A small model that answers yes/no questions on an image's attributes, trained from scratch.
Training: muon at rate 0.0022, 9400 steps, batches of 256.
Rows from block 3 of the image encoder of a small model that answers yes/no questions on an image's attributes, named by matrix and row number. Rows with one number belong to one channel. Each number is 128 + 24 x the weight over its row's rms, rounded and kept within 0 to 255. All counts start at 0.
Before each channel's rows are labels from the 100 images, of 14848, where the channel reaches its highest value: "strongest on" is what is common among them. Only what is clearly more common there than usual is listed. The data: simulated telescope pictures of galaxies. In brackets: how many of the 100.
# convs0: first 3x3 conv, stride 2 (encoder.blocks.3.convs.0.weight, 144x96x3x3, each kernel summed), inputs 0-95
# convs1: second 3x3 conv (encoder.blocks.3.convs.1.weight, 144x144x3x3, transposed, each kernel summed), outputs 0-143

strongest on: tilted (61); many-armed spiral (50); winding: clockwise outward (47)
convs0.3 [ 82  94 153 117 105 129 119 109 136 113 153 126 111 110 110 107 107 127 145 138  47 140 142 161 103 140 146 162 111 136 137 108 130 102 130 139 119 129 195 122 174 117 149 114  62  98 116 119 124 131 107 110 107 164 127 138 102  68 156 156 114 117 156 112 125 157  98 111 163 124 147 142 143 168 149 103 144 117 148 133 123 122 132 134 166 126 131 131 124  81 126 111 106 126 111 136]
convs1.3 [150  75 150 132 134 117 103 124 120 132 129 159 108  90 121 145 140 120 139 104 138  79  99 118  44 134 155 123 136  97 137 126 131 131 169 123 143  91 115 124 136 129 131 107 134 107 152 112 110 113 158 159 137 124  98 127 132 137 112 139 106 130 134 122 144 151 107 110 147 149 144  93 132 147 159 113 126 116 138 120 116 118 113 115 153 163 122 172 140  73 123 141 139 163 132 122  53 128 113  56 145 125 110 152 126 133 171  97 147 132  86 109 130 115  92 142  92 134 161 116 115  97 102 116 136 100 114 148 146 108 160 175 104 118 152  79 155 162 115 121 114  96 137 157]

strongest on: many stars (69); tilted (39); barred spiral (35)
convs0.99 [176 102 159  96 151 116 123 149 166 122 112 161 124 135 136 100 116 120 117  99 146 160 142 153  85 108 106  87 128  93 115 125 172  97 124 157 138 146 132 125 120 109 123 100 147 123 162 108 135 118 197 137 125 109  96  87 143 138 144 122 103 171 148 111 118 100  94 147 121 102 162 135 145 115 117 143 152 188  99 103 127 126 142 128 115 126 109  99 107 134 112 121 134  98 170  96]
convs1.99 [117 150 157 148  85 133 138  97 100 102 152 134 121 137 116 144  87  98 112 116 156  41 133 137 101  93 172 125 154  79 162 139 130 137 143 121 125 135 110 149 129 115 164  79 116 137 139 126 148  86  70 117  96 116 140 146 133 133 130 126  80 136 120 144 141 127  91 180 109 162 135 130 161 105 180  83 131 149 112 137 130  97 124 114 138 133 128 127 136 123 120 147 105 134 108  82 150 136 107 159 117 166 145 146 148  99 111 158 142 130 112 112 116 117 146 149 132 109 135 108 123 104  95 137 121  68  79 147 100 123 125 152 112 103 143 129  99 144 157 103 130 134 114 140]

strongest on: irregular (79)
convs0.109 [126  95 109 162 121 140 127 144 131 139 140 114 122 123 135 151 114 150 109 168 102 186 139 120 105 146 136 140 125 117 145 157  99 165  85 109  99 140 102 132  90 161 102 185 159  78 142  86 102 132 174 127 119 121 105 131 134 176 122 138 102  90 158 106 122 137 146 102 170 131 179 173 139 139 131 113 113 149 128 124 128 129 156 154 108 135 151 125 122 104 145 124 140 164 141  96]
convs1.109 [ 63 143  84 103 124 115 104  77 118 119 113 114 140 118 140 114 171 134 147 119 123 156 109 119 164 136  97 145 126 133 150 113 106 101 125 120 122 134 104 121 107 134 123 128 138 129 123 125  91 141 112 250 135 116 107 112 120 126 124 115 110 160 153  95 125  49 121 146 136 111 113 136 126 129 115 118 111 131 121 124  93 110 116 134 145 126 148 122 163 158 102 125 168  94 129 133 152  91 125 103 136 107  93 112 222 144 177 143 125 125 146 139 145 119 114 154 121  99 124 112 141 155 130 121 114  92 141 124 119 131 118 125 109 100 116 143 151 112 124 136 132 146 117 113]

strongest on: many stars (94)
convs0.97 [134 141 116 117 148 109 137 157 175 119 146 113 168 107 103 119 135 119 118 104 197  84 119 121 172 132 138 135 121 157 141 120  77  96 135 110 131 173 112 149 141 127 135 134 148 179 172 134 126 142 128 107 160 140 103 133 151 128 129 123 156 163 134 162 175 141 137 105 140 152 107 158 151 106 136 134 128 141 136 182 168 169 122 162 130 126 168 142 100 138 114 129 143 101 157 141]
convs1.97 [145 131 160 133 138 127 120 102  98 133 134 104 139 133 141  85  92 124 105 127 117 153 118 120  98 121 127 182 128 115  98 171 156 136  76 139 105 124 137 143 157 115 112 116 178 133 106 127 122 123 101 121 122 157 133 143 152 125 126 115 130 123  82 111 103  72 145 128 102 128 116 125 145 124 127 135 164 128 147 139  82 110  91 141 130 147 125 115  93 115 127 130 105 177 101 164 158 154 116 132 144 166 186 125 134 123 116 139 116 114 106 130  81  82 186 104 111 100 116  87 121 171 124 120 172 139 146 167 124 137 113 153 164  79 122 122 121 140  85 116 163 122 140 175]

strongest on: winding: anticlockwise outward (35); barred spiral (33)
convs0.32 [119 134 134 123 159 149  90 198  94 168 118 131 129 136 129 154 144 124 152 139 133 159 134 148 126 103 133 116 160 143 138 128 141 127  71 122 134 114 148 135 144 107 110 103  92  98 157 118 106 124  78 123  76  85 112 131 142 171 109 168 124 115 140 137  98 110 110  91 122 130 126 114 167 154 112 139 154  94 142 172  93  81 145 112 141 139  98 125 108 161 122 142 114  95 131 114]
convs1.32 [133 122 118 130 102 107 100  86 135  96 132 125 157 133 147 111 107  97 136 142 120 138 133 162 126 126 145 124 101 107 136  84 116 137 155 110 138 121  89 151  83 179 112 121 108 161 113  94  99 136 118 115  94 133 140 136 103 103  64 103 145 124 140 144 159 164 115 148 121 116 159 112 150 156 162 123 137 149 136 130 133 101 122 105 139 154 126 159 166 130 118  85 120 138 149 137  92 154 139  96 182 108 144 140 104 108 118 117 121 120 138 133 102 134  86 112 140 142 142 132 124 125 136 125 191 101 113  50  72  72 107 146 134 109 135 145 130 125 100 124 152  89 106  90]

strongest on: barred spiral (77); tilted (52); winding: anticlockwise outward (47)
convs0.35 [ 98  90 139 132 116 152 115 115 175 147 128  95  99 130 148 134 118 133 123 145  93 110 106 130 128 119 118 128 133  86 134 121  73 124 146 145  92 121 132 152 100 158 132 191 135 118 119  90 135 117 142 102  92  82 108 165 125 134 129 110 115 138 112 114  93 194 140 115 146 164 135 138 145 104 127  97 118 119 141 126 113 143 156 187 157  96 108 119 183 145 136 131  91 136 115 116]
convs1.35 [145 124 134 132 118 134 127 120  87 146 144 145 144 185 171 133 107  93 158  86 101 151 153 130 133 109 144 108 121 115 109 112 144 140 144 155 113 128 119 130 129  97 142 150 143  99 114 142 129 138 122 236 110 185 104 112 142  94 158 128 134 135 106  90 117  79 104 126 139 144 109 104 108  73  98 123 134 115 105 145 102 147 126 151 143 152 136 125 143 132 126 152 118 149 117 114 132 147 139  90 117 123 122 120 219 144 122 114 147 123 106 144 135 122 157 139  97 123 141 138 104 166 101  96 123 141 145 139 114 148 117 132  92 116 150 127 116 111  85  94 125 171 114 112]

strongest on: many-armed spiral (44); merging pair (40)
convs0.138 [127 144 117 143 156 132 124  76 146 115 114 128  66 123 133 124 128 129 120 113 113 130 118 162 149 138 156 109 143 123 104 115 145 115 145 123 126 126 153 174 131 135 132  77 119 130 123 116 113 125  92 102 116 145 178 183 123 164 170 160 134  92 120 134 180 157  97 143 129 118 142 126 144 132 100 107 155 111 180  90 125 167 155  86 140 138 112 131  95 104 147 153 129 108 178 116]
convs1.138 [183 108 133  81 116 100 148 135 114 117 117 173 140 120 123 141 149 155 145 108 123 137  93 107 129 166 116 150 138 110 161 110 166 153 117 121 129 144 113 107 116 116 137  99  85  94  77 131 132 159 151 127  92 134 122 109 130 123  64 144 156  81 148 138 141 106 134 155  90 126 149 104 167  94 129 138 153 106 131 101 170  93 147 149 109 135 125 152 120 157 133 145 109 153 153  79 131 154 104 102 103 137 122 150 134 130 127 120 138 146 110 105 133 147 140 119 100 130 142 144 138 172 144  89 137 145  92  90  89 102 152  85  88 127 124 170 147 141  75 144 110 118 105 126]

strongest on: lensed arc (87)
convs0.59 [129 109 126 118 129 127  97  72 111 142 141 112 138 120 112 101 169 168 115 141 136 115 116 142 152 114 119 117 146 132 140  94 136 136 139 144 132  85 144 110 132 100 156 126  90 126 110 137 153 128  66 109 135 142 164  95 109 119 150 124 132 129  99 132 119  85 182 151 126 149 110 152 112 167 128 118 135 141  73 159 151 123 179 116 118 134 122  93 144  50 135 122 174 121 112 124]
convs1.59 [146 152 116 155 150 118 188 119 140  92 109 121 116 138 115 152 162 138 102 148 126 158  88 103 126  94  98 119  98 126  78 173 100 109 115 113 120 140 124  96 114  99 150 147 102  99 129 142  91 181 122 129  90 118 134 135 119 102 162 134 158  98 109 119 133 142 158 147 115 114 133  90  95 107 109 124 100 107 123 111 145 123 108 141 135  81  91  90 135  83 138 126  99 127 125  83 125 120 142 154 152 119 120 113 129 120 133 128 150 139 137 111 133 106 116 129  92  84 172  93 127 164 187 180 130 169 162 119 118 159 125 113 103 144 123 147 148 110 152 119 165 128  96 139]

strongest on: lensed arc (65)
convs0.46 [133 138 111 101  93 136 122 173 117 119 132 126 111  96 104 131 184 129 136 111 119 149 136 144  95  77 113 116 106 144 138 130 100 135 107 102 155 142 153  94 133 119 135 106  82 131 113 151 167 124 170 143 140 146 202 111 105 130 133 108 139 117 119 141 129 171 152 164 138 135 145 130  76  93 106 169 143 135  83 127  93 112 166 153 125 145  99 119 109 135 114 140 127 115 124 171]
convs1.46 [103 127  85 145 125 131 137 153 110 150 112 142 126  95 101 142  90 113 148 150 134 138 111 129 182 148  94 127 137 121 138 155  82 152 123 142 121 156 120 104 146 180 155 154 164 129 148 122  92 108 148 107 148 147 108 158  95  92 163  93 127 150 167 122 178 135 139  80 162  95 129 169 125 152 119 145  90 122 133 164 126 155 125 108 153 152 138 133 121 134 106 105 138 109 111 100  99 109 109 118 162 121 107 116  80  90 102 120 133 123 123 155 112 101 153 127 160 143 130 135 105 135 120 176 152 142 129 128 107 145 104 167  91 110 100 174 126 141 190 136 153 108 144 135]

strongest on: many-armed spiral (65); winding: anticlockwise outward (55); winding: clockwise outward (45)
convs0.16 [130 107 141 118 136 118 141 141 159 119 130 150 118 131 139 143 122 123 140 129  81 102 105  97 105 120 136 118 106 151 116 112 173 106 160 136 121 111 197 103 151 110 166 144 130 142 168 127 143 109 120 102 121 120 127  93 141 197 149 139 102  83 100 115 107 133  90 145 124 112 146 125 119 145 142 153 177 100 133  98 116 123 150  45 135 140 146  89 124  86 119 134 132 129 131 133]
convs1.16 [131 139 147 180 146 126 137  88  86 118 136 152 122 129 155 184 128 114 158 139 130 112 127 123  96 131 106  76 148 104 104 148  92 126 168 113 147 135 127 117  89 140 144 108  98  86 125 130 143 130 150 116 132 116 142 131 122  95 113 120 117 135 147 141 142  97 113 120 135 137 123  97  98 140 124 142 127  97 105 142 128 145 110 108 128 125 127 133 122 130 103 135 101 139  95  70 127 154 103 136 110 124 142 156 126 104 196 143 168 163  91 158 158 100 111  86 108 144 167 124 105 103  75 127 116 107 138 164 111 101 122 126  45 162 139 149 121 179 124 110 119 152 122 159]

strongest on: lensed arc (46); two-armed spiral (37)
convs0.75 [126 125 124 169 156 141 144 148  96  89 126 119 133 169 110 171 115 171 114 131 145 149 127 168 146 139 155 135 151 118 164 139  71 156 129 119 143 161  99 149 154 187 136 122 119 126 136 132 139 151 153 149 104 152 125 183  93 136 106 122 121 109 107 146 167  91 144 117 171 158 147 141 115 111 128 148  88 135 100 100  72 116 127 118 108 116 129 138 150 109 148 150 134  96 126 115]
convs1.75 [149 115  90 148 145 150 147 147 133 138 147 130 126  83 119 132 135  90  51 147 107 129 136 102 145 144 100 143 138 138  63 144  90 131 133 120 110  91 106  68 140 164 107 121 142 119 158 111 147 140 100 156  95 126 137 142 120 132 122 107 170 125 139  81 135 154 129 154 136 156 110 139 141 145 152 139 146 140 145 114 102 126 126 110 119 126 112  90 115 134 133  82 137 199 137 136 124 101 137 134 145  79 113 159 149 119 105 130 106 145 114 137 125 122 128 127  82 112 123 100 102  71 143 122 100 112 176  89 133 107 117 117 180 125 105 117 161 117 150 137 131 127  99  89]

strongest on: many stars (86)
convs0.21 [128 117 146 143 136 110 137 117 131 138  85 127 142 119 116 124 155 116 110 135 160  97  85 104 142 121 145 151 121  98 106 104 151 106 139 104  96 146 164 130 137 105 129 133 136 143 169  98 126 108 107 133 131 127  94  98 134 106 120  96  72 159 161 149  88 154  90  96  90 115 156 135 122 116 155 102 199 100 105 166 174 113 111  97 109 123 118 140 123  84 143 137 118 140  90 120]
convs1.21 [122 152 201 143 119 149 126 127  90 104 115 115 124 131 143 130 153  76 150 105 122  89 128 131 101  90 102 143  95 106 138 168 106 120 169 105 138  97 143 138 158 160 141 111 123  91 103 144 168 105 131 168 125 155 127 141 104 136 148 104  78 116 113 123 109  78 104 161 118 203 112 134 129 152 149  92 138 151 102 107 144 105 119  99  93 122 102 117 151 125  97 132 109 136 111 138 126 110 140 165 137 138 119 125  96 158 108 186 151 133 138 149 114 104 131 129 125 101 102 131 130 141 125 103 144 129 126 172 118 122 110 142  72 124 157 128 134 126 182 122 116 106 152 134]

strongest on: barred spiral (44); lensed arc (36)
convs0.140 [112 114 123 119 114 111 153  90 157 122 113 192 168 140 161 145 132 128 112 114 106 136 132 133 152 116 107 109 155  98 134 121 147 138 118 149  89 100  97 141 175 146 142 130 126 163 125 151 110 155  74 118 158 168 109 154 129 103 118  91 128 149 121  76  66  93 135 128 141 178 135  80 131 118 127 118 133 103  97 117 140 118 132 143 135  96 113 121 126 146 160  97 154 119 122 100]
convs1.140 [195 143 135 125 116 122 149 114 126 142 133 119  80 120 141 127 110 137 127 175 165 153 136 138 133 137  97 104 163 103  98 174 124 110 123 122 104 142 137 149 132 115 126 142 127 118  88 109  87 168 131 175  91 137 191 111  98 160 139 106 133 128  73  92 128 144 137 140 145 105 134  91 113 126 110 118 140 155 118 164 132 152 136 127 138 113 121 128 121 117  91 102 129 154 130 106 116 142  73 160  97 116 107 102 116 142 112 143 108 110 169 130 104 122 130 121  93 123 121 111  94 131 192 154  98 136  77  96 129 175  92 123 103 121  91 112 109 145 120 112 144 137 119 163]

strongest on: lensed arc (54)
convs0.74 [131 124 125 137 178 148 178 128 134 110 164 155 149 157 114 109 175 111 105 132 129 154 150 135 110 110 149 116 100 107  74 121 121 118 149 139 125 109 168 108 126 135 120 139 109 152 106 112  77 138 119  71 135 158  98 125  95 114 114 147 130 136 163 118 113 104  87 105 127 121 149 118  93  73 145 122 119  97  96 151  78 145  95 141 108 109 141 118 138 143 123  95 100  90 129 118]
convs1.74 [167 154 152 149 106 119  89 113 136 109 126 191 125 134 107 147 113 133 159 160 168 112  98 139 132 122 125 163 163  97 174 150 163 103 117 145 119 114 116 120 122 151 104 123 124 124 142  91  98 114 147 170 168 127 138 123 129 139 116  72 112 148  86 119 114 108  72 112 125 119 107 116 121 146 147 118 123 129 118 176 115 142 122 125 169 167 146 105 129 128 120 168 154 125 116 122 126  87 110  92  90 110 109  77 139 128 150 124 145 112 161 101 151  96 107 153 106 139 131 118 150 138  95 132 111 117 102 133 138 174 115 163  87 127 106  94  95 152 134 132 141 125 153 185]

strongest on: lensed arc (95)
convs0.105 [144 118 115 126 115  94 162 121 124 106 135 137  99 121 133 112 128  93 145 117  93 151 129 137 103 138 139 140 145 121  61 159 138 122 124 111 133 144 101 116  98 116 116 105 102 116 133 133 115 138 151 121 111 153 120 186  89 125 134  78 102 151  97 125 107 132 134 131 132 161 155 123  81  89 120 174 112  86 130  85 111 125  58 118 127 114 118  93 139 161 126  88  87 134 101 146]
convs1.105 [110 152 120 143 142  83 140 148 113 157 101 119 165 134 162 153 118 108 153 157 117 148 107 126 149 134 119  93 114 159 127 163  76 104 135 170 145 155  99 134 146 135 143 139 134 126 129  97 145 110 109  73 110 165 128 135 111  96 191 135 160 184 137  66 125 132 129 137 133 114  86 146 128 154 129  88 112 159 120  97 130 149 132 132 152 122 108 127 135 154 133 162 139 115 123 152 122 105 117 132 154  90 118 118 176 121 139 122 135 129 114 117 167  79 120 132 118 143 143 124 132 107 128 147  92 142 120 128 154 150 117  80 195 146 114  99 125 108 159  79 127  91 146 124]

strongest on: many-armed spiral (45); barred spiral (44)
convs0.91 [139 142 124 143 144 123 133 121 177 158 142 116 121 147  94 115 157 131 129 128 112 100  91  90 141 109 175 148 125 132  93 117 145 121 179 120 110  90 119 110 110 103 151 124 108 135 111 114 147 128 153 127 144 111 144  94 138 120 157 162 106 106 157 143 165 197  70 122 134 115 129 113 155 116 116 139 135  80 121 120 141 137 152 100 183 121 106 117 119 159 118 156  63 121 126 130]
convs1.91 [148 124 115 179 104 112  77 108 106 106 132 130 154 107 100 107 120 140 194 118 123 147 123 103  83 124 128 140 151 129 145 125 128 102 136 115 144 114 140 110  83 146 105 127 114 133  86 151 151 154 188 129 131 128 152 103 135 112 117 151 139 100 154 116 129  89  90 129 150 134 127 129 140 132 123 130 147 111 163 133 123 140 135 131 116 166 139 145 138 187 124 147 113 127  95  94  71 123  97 124 120 109 128 129 155 106 144 103 136  86 139 157 152 131  99 129 107 151 104 116 155 114 146  90  93 154 144 149  96 134 103 136  83 154 124 166 111 197 133 126 162  98 177 145]

strongest on: barred spiral (100); winding: anticlockwise outward (80); tilted (56)
convs0.123 [113 119  97 139 141 113 103 153 137 137 145 128  84 152  86 127 122 144 118 114 115 145  89 153 114 164 115 124 172 186  87 151 122 124  70 140 139 137 149 142 100 119 108 109  95 130 169  97  94 130 123 120 136  98 120 176 117 185 136 152 138 158 183 124 107 148 114 137 150 124 112 125 134  80 114 113 121 111 183 129 121 124 113 159 141 132 146 138 137 112 149 119  94 148 146 116]
convs1.123 [158 125 163 131 125 100 120 188 127 118 117 156 159 130 162 113  99 120 147 138 135 115 162 117  86  89 164 105 139 130 122 147 165 151 128 151 147 143  91 129 137 134 133 121 153 120 136 129 114 148 110 165 100 128 115  86  95 110  96  98 143 110 130  78 127 141  92 101 157 135  92 112 157 106 100 114 163 121 106 153  97 130 130 110 143 149 109 157 130 190 127 149  90 131 112 142  97 170 119 134 110 166 117 132 173 102 113 130 116 131 145 132  72 118 116 124 141 158 121 121 112  91 152 125 148 119 121  72 139 112 112 112 107 116 106  98  61 150  92 128  97 123 149 127]

strongest on: tilted (52); ring galaxy (33); kind: many-armed spiral (32)
convs0.27 [147 120 134 150 134 129 164 157  94 119 131 118 154 148 125 177  72 115 129 111 124 112 138 120 153 133 115 115 104  86 122  81 138  94 106 118  89 120 121 140 164 130  89 137 149  95 151 115 121 136 136 143 110 159 108 137 123 139 159 125 133 116 109 125  65 107  95 107 145 127 117 167  69 159 144 142 154  75 125  96 132 106 123 142  93 143 128 108 161 134  95 118 105 107  97  91]
convs1.27 [164 102 136 135 187 145 128 104  97 120 107  99 109 137 160 138 144  90 124 108  75 124 104 134 126  91 125  84 116 155 105 119  67 124  92 109 145  93 101 136 119 129  90 121 114 105 113 124 137 113 119 183 117  92  97 142 128  99 153 125 135 157 119 103  85 161 137 160 126 120  93 122  97 114 110 116 105 158 152  98 116  95 118 118 131  95 110  91 110 165 147 137 105 127 120 110 127 158  90 154  90  84 107 145 203 129 120 101 124 120 142 120 129 142 130  97  91 124 119 145 114 108 144 132 118 103 101 108 134 135  97 109 133 158 122  88 103 133 127 110 129 106 110 106]

strongest on: lensed arc (83)
convs0.44 [101 131 150 151 119 115 136 176 121 131 123 127 133 150 109  91 150 112  89 149 116 116 122 126 107 161 121 127 139  78 143 150  69 133 121 119 118 126 161 147 131 111 100 113 103  84 123 103 134 131 215  90 126 118 177 141 134  83 134 170  95 141 114 110 158 166 124 113 139 102 142 105 129 122 112 120 107 114 122 129 141 119 168 155 167 118 120 156 120 166 140 101 144 115 121 148]
convs1.44 [ 80 153 158 135 118 147 136 114 142 115 143 126  94 133 125 135 147 156 174 113 136 103 122 147 177 139 126 133 114 128 138 127 109 117 135 108  81 148 122 151 168 171 141 105 148 148 164 115 141 150 123 134 144 150 174 145 109 122 115 120 135  83 198 149 184 155 102 127 120 127 124 177 129 148 130 132 123  87 142 138 137 166 121 135 122 122 114 118 152 120 153 133 104 121 127 127 145 121 146 115 115 134 119  97 158 113 126 112 120  71 120  90 128 109  94 171 134 139 108 120 127 105  80 164 112  93 174 148 126 114 121 142 104  69 112  62 135  98 106 123 104  92 147 112]

strongest on: lensed arc (76)
convs0.72 [107 128 143 133 100 142 152 111 114 117  82 126 132 130 126 126 150  81 113  90 143 119  67 143  84 120 133 105 116 149 107 122  99  90 101 153 125 109 190 151 178 123 130 131 154 147 149  93 131 141 142 175 151 109 146 168 125 147 122 124 141 164 154  97  85 128 132  90 129 134 121 121 149 175 132 125 165  99 128 153  84 133 117 149 162 146 144 100 136 150 132 119 119 138 103 128]
convs1.72 [118 114 143 123  76 157 121 136 122 123 113 134 134 148 137 119 149 114 122 128  95  76 106  94 134 127 128 134  87 124 128 144 143 140 113 110 130 182 110 124 133 162 111 137 125 128  82  85 125 129 144 141 155 145 121 130 103 121 128 160 146 140 118 124 131 119 131 149 120 137  99 167 124 142 117 118 101 122 149 138 123  86 133 108 119  96 134  84 156 188 125 100 108 139 157 146 108 165 112 164 123 159 155  91 188 115 135  85 135 100 135  79 109 108 115 106 104 177 132 101 126 116 141 138 103 167  86 127 116 189 104 152 136 141 145  68 117 154  73 145 127 148 106 115]

strongest on: barred spiral (92); tilted (66); winding: anticlockwise outward (62)
convs0.22 [130 101 148 120 131 132 138 154 142 141 106 119 107 101  87 125  93 150 131 133 115 127  94 104 125 122 150 145 106 169 159 103 144  91 147 155 133  72 147 157 130  77 115 126 136 154 139 136 133 118 159  96 143 109 122  94 140 101 138 138 144  86 130 134 125  83 165 116 125 138 139  90 168 147 122 112  79 132 115 139 155 143 131 101 128 174 124 131 138 133 157 145  52  92 157 111]
convs1.22 [160  94 143 155 148 125  92 149 139 119 137 121 106 130 105 166  94 157  73 149 128 146 131 100  65 111 105 121 150 163 118 157 148 121 101 143 122 121 126  95 149 142 105 109 114 117 104 147 107 143 133 148 128 103 140 122 108 156 146 117  99 126 145  99 107 102 126 106 112 129 128 116 124 127 135  91 146  98 111 119 120 104 157 108 155 131 145 115 145 148 137  99 110 148  95  71 109 179 122  87  69 134 126 141 113 143 169 136 148  62  77 102 150 122 142  93  99  99 129 136 137 144 109 122 105 121 118 106 136 135 104 142  66 133 132  98 127 166 155 128 122  79 121 153]

strongest on: star cluster (86)
convs0.107 [139 134 125 132 135 106 155 118 166  93 130 114 107 106 119 134 110 140 119 119 200  84  94 100 112 122 106 146  94 142 136  89 130 143 167 102 121 154 156 129 104 134 147 143 113 119 137 136 111 160 147  59 133 150 127  70 134 124 138 165 141  94 101 139 117 145  31 127 117 146 109 150 125 139 139 107 155 120 108 133 130 135 108 133 116 129 162 130 125 122 131 158 106 122 123 110]
convs1.107 [134 118 110 127 104 109 134 103 119  95 101 115 134 110 154 127 158 143 126 121 123 116 127 131 125 100 126 181 183 144 141 128 109  67 127 102 132  68 122 170 116  96 124  92 137 145 136 100 136 127 111 121 125  99 173 116 130 144 118  87 107 113 121 118 147 130  60 128 104 178  92 108 110  67 110 123 131 149 131 114  86 114 137 143 150  97 148  92 107 151 140 109 106 160 118 105 106 158 133 147 104 101 158 132 134 107 138 143 141 115 129 172 120 134  96 109  95  96 124 125 144 119 103 108 111 114 115 140 121 109 110 103 164 130 114 165 144 108 203 127 148 165 106 134]

strongest on: barred spiral (68); winding: anticlockwise outward (67); tilted (41)
convs0.125 [111 112 114 113 161 138 166 146  94 111 154 149 120 134 125 165 108 151 129 133 211 126  99  96 136 158 127  99 132 134 124 107 107 131 169 141 101 153 131 146 129 146 136 146 124 111 137  95 133 158 164 122 139 126 138 147 132 100 127 155 171 119 120 117 109  99 101 111 139 135 146 113 175 160 109 137 149 128 169 137 115 111 158 107 164 119 120 121 114 181 135 163 174 179 148  96]
convs1.125 [149 111  90 121 151 123 102 117 120 138 112 122 129 101 133  89 110 112 132 123 123 124 106 138 134 130 171 117  89 133 145 124 116 119 112 117 110 107 155 181  95 144 112  90 155 158  97 127 146 150 117 116 149  97 141 121 110 100  66 122 118 105 108 162 155 144 141 117  76 120  90 120 159  93 131 142 111 172 132 126 116 106 120 121 110 134 114 116 116 144 101  82 131 149 151 136  94 216 140 112 135 153 113 147 112 138  96 133 135 145 103 150  94 123 149 143  86  97 138 100 132 114 118 120 146 125  96 155 136  85 144 144 163  64 152 137 109 102  71 126  97 121 130 138]

strongest on: winding: anticlockwise outward (57); tilted (52); many-armed spiral (51)
convs0.101 [114 108 116 112 146 108 116 103  88  92 140 152 126 101 101 145 168 111 155 132 123  99 110 129 133  93 146 145 119 175 103 111 172 112 141 141 104 128 153 105 108 104 171 130 121 141 150 127 149 112 137  97 112  95 124 125 128 115 154 117 139 154 153 134  98 137  57 171 141 130 126  94 138 130 147 138 131  50 100 118 111 135  87 117 135 106 135 116 120 169 130 147 103 120  85 100]
convs1.101 [ 92 144  80 154 111 118 107 113 112 116 122 115 140  96 106 134 121 103 100 135  93 145 120 120  98 174  76 130 126 148 154 109 114 120 115 115 150 117 139  86  86 134 137 116 121 136 121 159 167 135 192 113 134 150 132 130 125 134 173 153 139 147 148 106 108 115 112 131 184 148 118 114 106 148 142 130 141  97 121 134  93 155 174 119 154 119 140 115 135 173 135 156 144  85 107 100 158 128 154 152 143 118 133 120 102  98 170 121 141 107 103 196 136 117 101  97 109 136 103 124 144  98 106 121 138 137 119 154 117 168 103 134  83 170 130 178 100 144 163 116 118  97 113 133]

strongest on: winding: anticlockwise outward (40); barred spiral (35); kind: two-armed spiral (28)
convs0.96 [151 118 157 110 150 118 114 176 126 107 110 110 141 113 107 100 137 118 126 137 207 100 132 101 150 152 117 110 137 115 124 113 116 110 128 116 125 105 136 155 160  95 150 119 128  92 127 119 130 102 137 128 126  87 127  43 170  95 101 124 110  95 109 112 140 127 131 126 131 128 121 115 121 124 122 137 122 104 128 136  99 103 123 123  95 102 115 171  70 170 102 129  96 147 107  81]
convs1.96 [137 134 113 117 160 168 100  91 101 151 163 129 168  97 122 126 141 108 136 151 111 131 113 169 166 135 148  93 166 104 111  82  72 123 123 120 145 125 138 182 129 173 152  87 136 153 110  91 165 129 113 122  95 117 127 130 127 115 132 114 134 129 102 123 136 109  73 110 108 128 118 140 116 126 128 130 108 150 128 134 102 123 124 138 143 161 134 113 130 134 144 111 143 138 203 129 152 184 103 172 114 120 137 116 123 150 133 106 128 116 152 144 119 128  98 162 129 179 120 125 126 149  63 121 145 117  97 143 101  93 127 149 125 102  74 146  97 133 145  88 125 130 120  97]

strongest on: irregular (80)
convs0.86 [160  97 122 144 162 113 117 135 108 122 157 121  84 122 123 139 131 127  93 147  70 157 152 148 105 152  91 153 152  99 118 113 112 181 131 129 113 115 142 110 120 122 127 169  92 101 116  99 137 110 164 136 106 112 125 114 134 191 147 121 134 111 152 122  72 159 146 116 140 121 141 181 139 130 157 104 136 122 140 123 138 127 141 195 120 115 113 135 171 173 117 125 104 132 140 122]
convs1.86 [135 138  98  97 137 103 119  74 119 131 107 132 140 131 174 125 106 132 138 100 101 133 148  85 164 148 105 133 145 129 126 111 151 118 154 151 139 128  93 148 108 139 126 123 135  97 118  97 132 129 138 235 126 112  99 117 142  94 140 109 109 144 151  87 147  83 114 147 118 134  98 137 108 101 127 122 128 120 126  93 100 108 107 134 135 124 136 115 132 171 123 145 139 110 135  95 146 125 123 133 108 107 110 127 233 135 156 104 126 117 153 140 149 107 123 144 113  96 131 129 146 148  73 142 124 136 133 116  96 132 125  78  82 127 118 165 131 127 134 130 149 162 124  93]

strongest on: many-armed spiral (88); winding: anticlockwise outward (53); winding: clockwise outward (40)
convs0.40 [127 124 102 143 141 124 117  79 139 128 133 126 124 154 121 117 144 115 125 113 117 111  64 106 123 129 170 139  93 150 106  97 116 101 158 125 125 147 132 124 115  68 140  53 141 112 143 102 134 130  81 127 107 119 184 143 125 112 119 111 159 110 156 135 138  98 134 125 131 129 133 115 134 131 141 181 112  92 115 138 152 114 104 123 130 135 148  94 103  57 133 128  74 137 116 127]
convs1.40 [100 159 117 104 120 101 127 117 130 129 104 162 147  80  65 138 153 148 144 140 111 150 139 101 159 142  70 138 107 152 176 136 136 111 117 151 144 137 149  89 105 110 111 156 111 112  97  97 112 147 178 109 162 142 152 130 125 149 145 154 140 115 132 119  94 133 150 123 104 169 141 125 121 116 114 118 140  81 147 141 153 103 144 130 121 115 124 119 111 164 129 150 100  74 111 126 141  97 116 115 116  87  99 164 158  88 167 137 137  88 130 126 132 123 126 113 114  96  73 121 107 151 131 113  81 122 148  86 135 134 106 117  85 120 130 156 116 189 127 128 144 110 156 136]